Weights of a small autoregressive pixel model.
Model: 16-pixel images, width 128, layers 8.
Training: adam_atan2 at rate 0.0015, batches of 256.
Data: trained on reaction-diffusion patterns (Gray-Scott), 47500 training examples, 57.7 epochs.
Rows from block 4 of a small autoregressive pixel model, named by matrix and row number. Rows with one number belong to one neuron. Each number is 128 + 32 x the weight over its row's rms, rounded and kept within 0 to 255. All counts start at 0. Numbers have three digits each.
After each neuron's rows are labels from the 100 images, of 14848, where the neuron reaches its highest value: "responds to" is what is common among them. Only what is clearly more common there than usual is listed. The data: reaction-diffusion patterns (Gray-Scott).
# fc1: MLP up (model.blocks.4.mlp.fc1.weight, 768x128), inputs 0-63
# fc2: MLP down (model.blocks.4.mlp.fc2.weight, 128x768, transposed), outputs 0-63

fc1.241:129134146151105156159113063137086112153114144172109114112118169166136150082126101098068127148138084138119197123111090088064061131073128104177093116185130112142123152122049151110145053134091114
fc2.241:179131166120134132141118152144134153145094065101171115108197153169149149138147108097138131140152180082087160116114135158108072113145112202146070130107089037137159135113133130088170098142133115
responds to: feed 0.03 kill 0.062

fc1.255:135178152123135191131161113120124137140107130179129119109136142104174102088104123177151071142121099154132091113168058076172127117134126055128152162138128117102112117119147086108111170144114189
fc2.255:136142102194129133077206148134173118140097206129121130157135133077177117145094139174155173141152146138088152059101129129122124144089130134098092116146186141135102103123126126105149113143136063
responds to: feed 0.018 kill 0.051; pastel

fc1.530:076131106091083153144113112135162145192138130126130141107127168119157128100122141111125121156119118095166127099149132193125109134128173212086157050117121160133126158134119082120181162176143162
fc2.530:117137145092127139158158130185112122131075180095100170084112113098115152120161079117121175117084109120102133166200159140157089141089170147133113120115118148144134119120078141162109151118106146
responds to: cool; feed 0.078 kill 0.061

fc1.161:137138114134083182081152095096086132174162062193146131163131130153122188118127167180115039138096041092101121157136120121121159144124136091181116101127128124139088159131138125142143145108113122
fc2.161:114124048098121122108115156110073109102155136111180146135132103120108118117138077152135140143086153179185198125129187144126168152148154122090101166121149203115131121151120155100123154141156149
responds to: vivid

fc1.334:144172076143173118144126153188082096176130153115121111161113154172109126094076149182122093140063141099086116114192090134137120125108136118135076118184120126146136115171099098129164065134115080
fc2.334:112136162154042169112104125147171141173087153118143078166125112081106170112126094141182192164106139151102070090132176111107118159127135181108143120135147099122131116130107091109098117114098194
responds to: feed 0.039 kill 0.058; warm; feed 0.026 kill 0.059

fc1.555:133142100111138133154069139161104116159130187116109057157123172183148149116091065133121145097111124136158114140143127106152100098089097081039079073255167130149104166169133112097163033132100102
fc2.555:113134112144162119091125103174101096118126140170112145164172122106138149122142151137120078126202085159166112054131155154129163125106175219100149080137121188115102140156140118144131098144170097
responds to: feed 0.026 kill 0.059; feed 0.034 kill 0.0618; feed 0.03 kill 0.062

fc1.757:135105168048137128141096141131114104192105112106117035111130132159076125155079122164103110135181167105149126106179154138150091074132118082106062133124102094160153150104146159105115076116122084
fc2.757:101155131100139161141147098075131141062180123112095145126120120096197081116121108152141119115094116134066051109107130100115140083202105065135153125128143153092109126139092072083107153122154132
responds to: feed 0.054 kill 0.062

fc1.371:138142095111142141130114160065154125135154139146120124058131104158119139128078104151115089160167112125147147137122116149117110191115169149081177058120130105152139178148146116064105151133142157
fc2.371:143123133127142167146119076148156125139140158123213127144112123162115085121122204123091130166108086171162148120186134179135153139120121082194111139078140142107146164076146189143134114167146134
responds to: feed 0.062 kill 0.061

fc1.117:100137118144198127165113109174130117139133176083129104152094150060082144091114098135111169117125130111143160156125133128094157109075146129136152133151137114089199116185073153143168131121097139
fc2.117:129136124141062137128160161079139117188122112144150140134138115192134173127155106149229116169116098074174133160131082116122087125133160130186128138117137134156150144093106110093153178170121104
responds to: stretched

fc1.652:119124133110065194066128137139101111126154097125105146178172106140100151102132153137158081144127123115150140131090162128131052106109144126159154140162075185160168158117098154147205127104153149
fc2.652:148116138146158154111083117080126141110138125183125095140097130127103097129165119123120138102106182181175107032114159125101200214150054146080160053152134112121168111152175142134054119076162134
responds to: embossed; vivid

fc1.47:127117104192144168160119092083081143136151088152118155125176135166180213143139132125104061149044121065111176127141115139091154185139103142152127135152161130141105154108104154158136082097099170
fc2.47:132144096134096148109159132114179101159167130187091118123117109138134195074145071043143169094124095172143143184155116146168139122139115149144087117083137137119152107149082118164078048140161115
responds to: pastel

fc1.637:107171122094164152081118100155137113101116163096122107114081143081113078121089137201073173140169162123153153085181110117165082131121163099112105146107148078142154165149172125117148103176086113
fc2.637:149136136142101145138161076177170142128136127092137207132156053143185162115162131126191090127119155121118169198137153168100162114119145185095143107139133137134141133087112093136106117101151156
responds to: feed 0.022 kill 0.051; feed 0.018 kill 0.051

fc1.389:171107129149105095140122090115106101168152133178103109157086127182163118143179148170140059091135134074131124054116137176153111129130138167166113096140120149145131114112156168114150161123170127
fc2.389:145119153100053124115112093142160155171129167114138167094149153059094128148159141122192102094122164170091128111094132133151108112121102191143124133110084090098106099132080095154140106119149099
responds to: feed 0.03 kill 0.062; grey; feed 0.026 kill 0.059

fc1.455:115108059166185135126110095144079093135167168129120084116085150054102099129172130188087125077060128148100135116126107110105108194126160145193142105199128128156148099087117133131155115115129174
fc2.455:158149068112081121140106080133136091138131158166165186117118137080152180140170140124145148145155100118146162151101171140145169078166091166119134082129176115130111105144157049130125110109123162
responds to: feed 0.054 kill 0.062

fc1.317:170152162178122134118161116165085146118126127164109090179097150120115097129146178161139059139103100165073085161140141170160125095137131094162117080142171154164156142158147147158147158140146128
fc2.317:140108087141095148152078112105108115154117094112177138103113153165157080158172069130104118114185163085191185074145123082123143160097104120121151146139068166086134102165104163114128152075093159
responds to: feed 0.022 kill 0.051; vivid; feed 0.018 kill 0.051

fc1.316:156090129097205107136127108166132129110183087105174126139082120095155080050095126136126154110162153073139134104160146178142106142147180123151160104115131137070155162120096119131094121159081175
fc2.316:185093120133139132124117075144152136124063121135060148136113133105110139130092171070131118090138177101152110037103108165120183084131119194125075064108144108123139125124215159134138110104122096
responds to: cool

fc1.470:136133099132092179149144129125116115130106175179135145188085151126131103084134149096159132157087133148183158085155090152134129111079134166172149082088152121140131144143149095162183131101123122
fc2.470:162146122131120089156147152128159193161129164149175110132149141040106077151155137165107151173151076175099136124097097083107151126174115161159160117161168171163142115192132106133158128090163141
responds to: dark

fc1.426:133127163178137115139194123120152111173193100120075129124072130125152147120078181156120109082117077155068094136104122134112181100095081128147122164109168123128141104174139095133132099156162161
fc2.426:073191096181095098165163107126158155145154118071143052083110136090115141092158178157129152129133129166128132134136146187102162088091106153143169100163105065177120102139133146117107130139133156
responds to: feed 0.078 kill 0.061

fc1.409:129157113111105117125098097154075132200152116129084108171121116105122159155134175114094101138121075121107124099097174096098127150118114114114083172117158149196145124119107109121152040131132114
fc2.409:141123141085103104159124106119197145085146178192105119009166170127108096123177133095129103097156141152159148124070130146101106093148154096122125098155130103110079137193149162216074158105131142
responds to: feed 0.046 kill 0.063

fc1.154:117074113087101138165079118095061088078172172125159103083111145177119151114136064139128134099087125108122177153171130106141082101142106183142153104053119114128155168147144142151122169075115169
fc2.154:135134115148130132098147092112127107173035162114113125188149151080178123111136143087136166155117142137108075128111108111119096148143115132114116134165164176174086116111155153147130098171104069
responds to: stretched; embossed

fc1.227:168177092154126155156106090176092158133092115172108137133165154161144114159106151175117145161095106162123104100141106191139115101138118058208150128103116144124148159068157157119138167136130193
fc2.227:108138123118169105108135143135189075149093101120090163187218182146172164128089147104085154163111182186077125122174083092140116109121129104131097124134196171118121094170147088137110090099119083
responds to: feed 0.078 kill 0.061; pastel

fc1.392:120122127117105140101119140099085124112158187135093103191079182171146072161087135180164091190140152130148153123142066157147111114088082108133090098120111078146118140176130171154151109168105096
fc2.392:115073122129178133068154098170178150097174141137143103106101117100084106155102129081149113130098112143129120124093111110141091161123169150136088119138119128132160106154133160200156165160158181
responds to: cool

fc1.482:123064124158129149114151137181109146146125145110129127127128127180100112174185163159208136140148174126182122135101170153185092145136130125132120112136186081128120160154128107183103103058139109
fc2.482:099136099179129149154155155152107140150157189119108124120129137152132158166080116067099140164111120108110100092061172076137134098137113166123138148103163147095123186115110180130094123142124159
responds to: warm; vivid

fc1.367:111081159129136117079110129134141093134120159147170166100168141137130149066116093182116081142089111155075180131134153199155118198165104091162094066095168143140150131117180132129114103162025190
fc2.367:117145216051080072137069142128180122145116133159102099115116148103114091140110112176134162091061069112140164097141135142172117111145106199089138100097134139170116161117129086146084130168114122
responds to: warm

fc1.340:089129102104083174167151128093121131135148198099163116122096127118152116155089133099171099171118070102150161138174145158144125096080113121099111121078160132190125184098046087111148147186099165
fc2.340:170124081106126162148143184081120137189110109134109163078131117074152221151167086155162096118206167079048084173121156153110104160171172170098147131155130083171108095122147136152134117135112146
responds to: feed 0.039 kill 0.058

fc1.84:126157110163154151095188185146132102082147132076145119144120139107141171127122165188144102147102162104159183127133109102164103138072109092081163103128191075143114123156096139126170106132153117
fc2.84:135133112150172120077116182124211119160099122156116155164065106109137081117134162130097149085082084118119089100130138060127179124107164095161121161135152130122129171123121109123168126130136110
responds to: cool

fc1.256:146131094109146128166112094133147151157152108131160096097148171119165149108062099132139142135163139099092171182133143109119140108099190129097109104161142126129154118176152196117149165103183192
fc2.256:180120109174105142109137087160101145112140196122153128155142142123116161088207167057141111066144115087107102097099151154157164136149083157149163112117112158171118208119096135121122120154106121
responds to: stretched

fc1.162:172156119193186146159135144126110159207099177091096079155147121100111119179156107136096131153142119121097091151098143138115162164132091137099085132142158120122153156157099118070140197148180161
fc2.162:129069138118116104092105152165147153097160142137122122122096111194109089145131146177081042082115155087196116100071101099143108111147083151133131132104183165098100130127177149119054161134148051
responds to: stretched; pastel

fc1.93:097101111088124123173168185120105133149195124174074135118142122132143129153089128141126123141122106107160150148205129110136088157113056166146174129160183134101138186140153090099133134139129174
fc2.93:151121158121147119171106154148074141069157099092104159126136074129111157129149163131138104147104066139157180132115151115111112162120056150148140110143169127071160149109111129163141065103093136
responds to: earthy; cool

fc1.88:122172116118121082104170151155102110130091127143106099167079174122151136112094124173105153125117160135089202121192166136103160099100114082142119113143113168157140128147218181123139129127089132
fc2.88:145109088126174107080158111074174126156117134061092128089109097144097144097154110177100082098106115173140102157175215111102062091091165126119105155134070095102115163108166135141136105091163159
responds to: earthy

fc1.611:112143146135115157211115140131069074118142101144177139124138148168192096128103173145080085120113123140081147039116119150154079131108130129163164098129137098121141128129145067111100151137150120
fc2.611:124098097138087072126150152145091134111103217194102133094155143093101142135163169140112093134136087054115086109080118127149184120144119112124154114150133090163128115077106110164162137110111130
responds to: feed 0.078 kill 0.061; feed 0.018 kill 0.051

fc1.698:160130082148119141149139150102097117184147192168152096164162165097155231099099092126126096102126115079172112150104141135137144160122124154091094088132137106142096180136167122085143104113178113
fc2.698:117127136146161114160103156091089118091143098114124153041102106157108159116109112154121177140121108138172081192154131080107074123121107074120183166131115144049162116113104188079140180088093116
responds to: feed 0.026 kill 0.059; feed 0.03 kill 0.062

fc1.742:119092120109105144069143074124172128146184145132162082077162139132137108088191093144145098121102128068097142147126105089081119145142137113130133124132162110132120180128156169171120158065195171
fc2.742:140130111124103115124179158136099126108122095166106130138114134062147127159166147092172111169060118211191129122184141119174186081092156164094102159120182096113173116083134147160114115114152125
responds to: vivid; embossed

fc1.92:124112089163123185150073136110191136158137146182083186095130161102140149132159132112144068154164155066117102143129154171140167175134108154141072089097116147115130101168154123130118139187104138
fc2.92:151173136094125099172131133144112082103157168082164177176105107158122101170110125109181159159092120134147131158176175150145119140136075074121179151118081116077143159112123118150177112163058183
responds to: vivid

fc1.663:105172155155170150145071151125134130124160119169116112105133136138166129130178121110080134121142104083043089168137095134156184149121094169121167094098122107168095174180123108127117092131106165
fc2.663:105157101130115133140088119162132069145132083131163179057153102104158082146166155125116115114089099142118087160119144034145136161130103213124121069090131152138093131117090123135125163137158103
responds to: grey

fc1.337:131141132163145126125161132099101094100160118196100096161090149104135077165113174175120054133114080092133097126158097157168121158156102146195081125147138176142127136129162184191094193162134083
fc2.337:113109121107100163164077123150119113193098099197161116126144114155112121147187136113122126120167135137191163153082170160121151147123125117130105114121139096149153150101175154094135086074118100
responds to: feed 0.022 kill 0.051; feed 0.018 kill 0.051

fc1.708:133155113131141185092113133119125135183128131129071147139098158175093146137145118101077114118148124088130102114130082140148091170102098129156099175159148127091112105123139096097139131197126111
fc2.708:148124102091088141122144126131167126065124153158175181156117141160169074132090174154155101127062142244125116166136097056145128110093116105120140161125137143084133085091128101077123164181191107
responds to: vivid

fc1.324:124125130078070171162115146090077113186118136086143054090110106092120152147157142188141097108098191072147086087107118144134110148139156137176134133101180123138104154113132145115174118096115173
fc2.324:107140109130096105142136138132165153074109113159071143192168143128098096164067133062091134185148110139122160103189145190131124106134121099070162103126105081087135149152183122163084110132088051
responds to: grey

fc1.294:165130136130096161150093135135130152162142120069217126169096123086188138123175105142097116161160159092083119138075121133137155116080110114136135101083106103211063165191115139093121182149126119
fc2.294:116119176064125147203164135174116103152136133152119162113079103107133108123172114159130151163038168066140148164039109146122133141143097130159165092091116194135173139119112121139105091073156166
responds to: dark

fc1.73:123158217092153114097122113097058171201137166177149153113126110089160168134112184199147108157132091095149147087145089107117126136112152048138116093125149158190119116082177092065129093184132148
fc2.73:109125153164122124119116094141089104106095090059150148107089102152113147160134096153171120144141152150174145223170148151110149151121140194115125166113134152117141203108108178096156142150108150
responds to: vivid; feed 0.078 kill 0.061

fc1.721:140133146150128139123129140127130111150104114097083123186103127137134141152071187140094189147218139160140149107177100097106155178078176163092155111096182128173115116175108169138156086126110132
fc2.721:118146079044136139175134139102142171132121115085091115065125127169093151100104086132152169109124160132097130179082147189140098146143106185167096105106138151140092173114169170101119123085161142
responds to: warm; cool

fc1.365:120190159113123109196100147079142103134131166193155084071120172091166088196085108112131122126123120174097140101173074188141149127126117093086123099159151112167160165163166113144131177104142171
fc2.365:115144186159120080170107157166176124116101147205118121087139170051148077174156131118151159102150148185163096180116075125131129172150112178158128096143125103142125098097183141162095065105111090
responds to: earthy

fc1.381:120103061112105132137089078114106056110152131111156121142111171105137124103106117158087103120079129055099100134142079124101084131134093131108131072182117144147063115168124125135111169177105146
fc2.381:135142133097093157120180179088123131154146127140151143104174113075112120095110117098119144147096092136157193095142126136145135166120143213137109167161123103129164114095181041176101085109148129
responds to: earthy

fc1.587:136118102082056174153147128077092116138171184149181117089151155125169145122136063133164120188162070102129157096108129149086174080101089127103142155098162131151137143146139107123116160088133075
fc2.587:129102142129149070094137123115096092107122096056187115148108100161187084153090122196043076144106151125165121139111123134112115130114126109161124137123145119150145175144139161155165167114104086
responds to: feed 0.026 kill 0.059; feed 0.03 kill 0.062

fc1.569:142105112129096163196173137100208174146184125114087122073164145190134144110162132177060092133102076095156146105157143131115096074118100162116147091132125168086151143141123143118115213156174177
fc2.569:114180103100163117124126127148082114141103101115141151085178157126099182121104155114138105137114108095123092149117144152163139199109127127162110128143170110167190101129105092092080127135128124
responds to: feed 0.039 kill 0.058

fc1.181:114142096117180159128119136145129070155173174102093057108105190115120104116159154167088114145080125175170166128165128117140114173107145141150105117149142172170119098131066182092137023080118136
fc2.181:090125084140125105119194151111143095114130170156084132035120180070131169115162112083150153127104189091067093149093106120149135133123121097120115106133161139113062100151102114206092142126123136
responds to: feed 0.03 kill 0.062; feed 0.026 kill 0.059

fc1.211:082081161168097158096167107130125120144089155133107098147122156113147088202098196131086095122156126122092183173112097109145136083052089143138092147140085093119169147190182116154155122136126168
fc2.211:085096102145101130129184155109127128160174130133123100099121090145101115134074139114142114099113129161142062126161125110139127125059062144166148166127091097140156184112133114109075124116080142
responds to: cool; earthy

fc1.25:129148093186143163121118157124092099206140151173139128186115176083121131144152101168101118083125091113067170137098152119128138181111159166162157116119164191139067111121131179166114121186107130
fc2.25:102134174139174085133145103146146101160170152116138115100129127168136143150159096085143125152153101148120121185139143181114167117144096099079109117142154181138151172122116081149108123135072135
responds to: feed 0.062 kill 0.061

fc1.208:162090149121131127097134054130116145091121131133115103186140155129121157052107101161151072089164163091076180094162148155096179128139172137090083156155160118130175159129112121106112090141101140
fc2.208:128100153152131106103144059149131108098081146128132170044168176175163102120131141088106105090092114087172146089110144136138143150156147076098123113167157116134136156096117122110151056193163151
responds to: earthy

fc1.185:137116090159100168163103151112088098147154120125097155144139120169143167136129082170055149169100080064060161118173150116152130070071083159162133077154142160121106142185078087094134114143097118
fc2.185:120138086050108148170141100116149132122124077081161124092130102139091166108080158148075123130099087102086169101167113149096157141118166104100144185097121102160115125134125099103128108101167180
responds to: dark

fc1.616:110133094094112139126138108174039131103151124173107068110138144100073165112131164183078130107116087140130102080138109119141068196107120134178100135098109092130128132099075206106120080137133118
fc2.616:142116124145079162174156136095081140121141100132172133104160127133167182154152151133126170173083142096110124123096131148146136089155109080069107144170134164124106152107204058122147112100138148
responds to: pastel

fc1.461:182112182072134144182107090098145134169138178183147074124127109190119151130163158129111080137193084109171134111092135155121136121106133101105115082130110109128117184124139182115171142141145162
fc2.461:098136190107102142097063138099127131121149069113147107120071104163132204104092069171143147118171089128150110138136067079140131128117180102120147177142122041159159150133190146119150120085112125
responds to: feed 0.03 kill 0.062

fc1.683:105150082131164123097161054118110108084138185134138111139086176122115184176106121121127084115159157125142109089189174134092163157095067167127200108133124149188089141125120088151145205140147148
fc2.683:128108171038105093121136116136152112101143174173098158114167123169155115115118122135132142103068053177120153056149126142133145132134158117134087156105123141165155155050170086130168148171167097
responds to: earthy; feed 0.078 kill 0.061

fc1.354:133154077067154144099105120157129094190091106117111108124194126160114141108143051140090094134096109098063160127143134164126097135149165118070146124128134080183148170124127115108200086114061185
fc2.354:143111165082143124164159165114142107152162128109123114163107099040120086105130175099101080101164123121175105139144135150172145096134161113138083110101143165152094099105168152121140121177135101
responds to: feed 0.078 kill 0.061

fc1.625:095153110125134134127118088091156101191164152154142112046120154175131170113131125173079064181130143087163100121169147176132138135073130108144116126145149132104107163132110127123149159145150154
fc2.625:101128133096097118179192114158133126141117105161152069188202124113082115116163156120107093096062143116107116084164175138146092115132185090161143142182070110146164117116125136190162130080156135
responds to: feed 0.058 kill 0.065; feed 0.078 kill 0.061

fc1.546:101166161174151153115120155112081122131116171095116077158108182158202140094153137116116128152132174138092119114151108142110135103124126102139080125168134123138160090108161164165178121070103107
fc2.546:086069121126121202129133141136114112155096128119112143043155107092104110163145133142152129156149131074110126092052097106141144137042154120160114167110209120145130102109094164137109111112080125
responds to: grey; feed 0.039 kill 0.058

fc1.45:129117132107144125109129090169067109154112100151132072196125141143125074165132126143088067138152115103117136104131174168130123092119123055107154177195126158151172133143133054158166101108105134
fc2.45:107139119149174128184141088107122092159126133134115120117096082096114095153200095168158082055135131155109115140076168120134114178118123168111115142123090122095139079098100162104103125193173163
responds to: feed 0.062 kill 0.061; feed 0.022 kill 0.051

fc1.236:111071128088135154182126073116178130133142233160103131159139091112145143082153189166172156082120126145130089115112147124134122123123112138092106034146150100163120136174196147181180134115139166
fc2.236:136093095157198149113118119134161157145128099095097098146146078078140148101101137077178154126074145128112149099153119119117131151120137117152148066111082192128129130162124128164150143127137070
responds to: feed 0.039 kill 0.058

fc1.716:124119114132139114126090139185132122132171080171076159196089133093103144128112181130155049130143124102136104129142192156165143120163121131155082085067180138136105184117151074152140122134146116
fc2.716:084141096144132150131123126180094125155136164183160127078114163072132134127171189134124141110055051137113150121081121088129165151143194167139136164140112151113182155115112098184074150101137148
responds to: vivid

fc1.651:153109082209154118093118139139083104123127100119159115142073155070103133122089073116125139140065130159094138176123110135118117167136134164156158151120172101123182091135095151134182147131126122
fc2.651:097108091096144164125131110110129108165124188211148137148152116130070121129167143088122068143169087105180109141134160123113143104106128207108126146132092116154113182105104132154133121117143124
responds to: feed 0.034 kill 0.0618

fc1.385:107124090121142203147186119158096135104204149126115093053129154143103094071126152122134117148066116079167126071090175178128129178110060160156088118100139143127146132135075121108115125152188132
fc2.385:125101099125122081162124143128153106141063182119135110128166097150178126094120130140155141108097129130120171177171156088131105105067142143163137081168126121097066099146140168137136185154107178
responds to: embossed

fc1.549:134107195103127182127169092137106148098159176167152067109131136125126111137125184150168135149194100114112196096064101164147087156117123108135154157116147177142114116076182123106178149164142140
fc2.549:101169102114115143151098167163121089069114116109220133144079183111142137085109112110125161135161189064075099162149082100142135194095106166199101113077120116090113131120162114120139136118113132
responds to: warm; feed 0.078 kill 0.061; feed 0.058 kill 0.065

fc1.439:089125154107183113079127127149087119092157128128163069106070139129135113137134151190150169191165174159132126105169124172203077135146103088151150138144100148099144148149170135100149163127134173
fc2.439:083156097174083095158108152115130174122105155081150141154132143174169096166140130079123143167093128135056138144122142134078085099116070102115165191119125148097124125147099109137140166102083146
responds to: feed 0.018 kill 0.051; feed 0.022 kill 0.051; vivid

fc1.62:088169053134116155195143110139130092146096138174128130092118118122118188094118134136175163157059088079171134123119149116154075152132161184130085104108152127142161110131140142068170196151178204
fc2.62:156100120121164128098095120118161146145100165164100147151155153142091154121128132140102160139142127130110121167133154119104212138128148175123140169100073142158110145177111155087158163131117124
responds to: feed 0.039 kill 0.058; pastel

fc1.724:136111111162163148111074111199076111184083098140141076128148148137095169061119131166058132130087116102152110087137142087151132140104144117135156119127118126114174125102117166102163114077066155
fc2.724:137140209112138172158080117133086175143119057066082100173164135127122129177091200133124189120096130122088168131193108150165106154165124117151150146133107061123173106078171154133112067139116096
responds to: feed 0.03 kill 0.062; pastel; feed 0.026 kill 0.059

fc1.606:137118148177132164132194145122105107139173174141112106187159182131115079072135140119104109118133083193136184074152097113119093172112131133136144140185136098163146119136142195212119102150172075
fc2.606:105131121095110186161109148086128108173134151146151173109135145087144153130074123142146099163124060151176077171106077116111086107101065127108139173099129080113124115141117079137151104125112143
responds to: stretched; vivid

fc1.378:181158146158173168128117086133186079150089163121126110150125152145169146114109074102112104118117185126123088139109095092137097161116127152164130067203128078123080113147114198112142050122104094
fc2.378:136118042148043145108176138112073145104153162123119159113090105125147184125130139119117082159145047112131139118088133160110128110087139181061178135142187132174136132122118154073154163178160127
responds to: pastel; feed 0.03 kill 0.062

fc1.259:098149175106094150118085110068085175159121121195111129088125130183120159122064117099113117134136130092171127130121084128161148159078089136156070137107112134171116153168147144121166135114082158
fc2.259:080113160111153106112103118114068126108145126206144099133089131160156154122090134128074111153167022091119121177164100104121194114123105118120124086156118159161136114149071159113115120111148158
responds to: vivid

fc1.306:139126110165107118158083132184129087125160110155100117169130156199136115088106142156120108163142167134174149126188124166211098146131120109129094119095128157122092168134169109079138152119115116
fc2.306:130129110190120098144134121163110129112085154188157134157154091077142129166177169138136157093172090077093138087109145178117127102123128149120169127144085095169137103083150118082132173126124175
responds to: feed 0.078 kill 0.061; pastel

fc1.671:103195147155165172148135075155134107088170141154155134176065175132179104088134084132123061074088154168104092124202080095134104171119130133165090115156154153166124188170140120162128158120158143
fc2.671:119105066151180118079177141128159129159121176159130163142158122067152154136127173121105091162158130128068154169140142136109129114115136136059207119113139163114082156170061133141161091108125133
responds to: feed 0.062 kill 0.061; embossed; pastel

fc1.596:129109113090131102117114129184134106143189060163185069132104120140093074134091130149114100109112178091124085098154166173217179122167101142139126097069154148119176181121139167144163131133198136
fc2.596:143132127099163118115095076130201126146111151065095148096132124094138185156156082096155137128104116110116097090128135141086139140096139075138151178122132163136141104156150128207075137142119158
responds to: feed 0.026 kill 0.059; feed 0.03 kill 0.062

fc1.465:123199176181130133150159114137108114177129087140098110160068165085106096168142067162079152152093107093082108140164096138129184094118090100122174113164144140142115140153086096198101199126083113
fc2.465:128120132103146114107092126116104109140101110144138089116157069145094146087087134140117112126110118157168148089088222144125072068177114120109169149107142122073184161110136156102119161156105099
responds to: feed 0.022 kill 0.051; feed 0.018 kill 0.051

fc1.30:180156154167192138159114150093109071120143177126104123183091172085152091130167130204124126113119119126090135118137081119109109141074143132137137048176146179146156118120084121167133176130126158
fc2.30:117118100079088114102152148104138171207131124128165112080079069140137157133081104106165168142130100087103178145105181184086170131153138094143156129133143083139137115115079149158139146104115191
responds to: embossed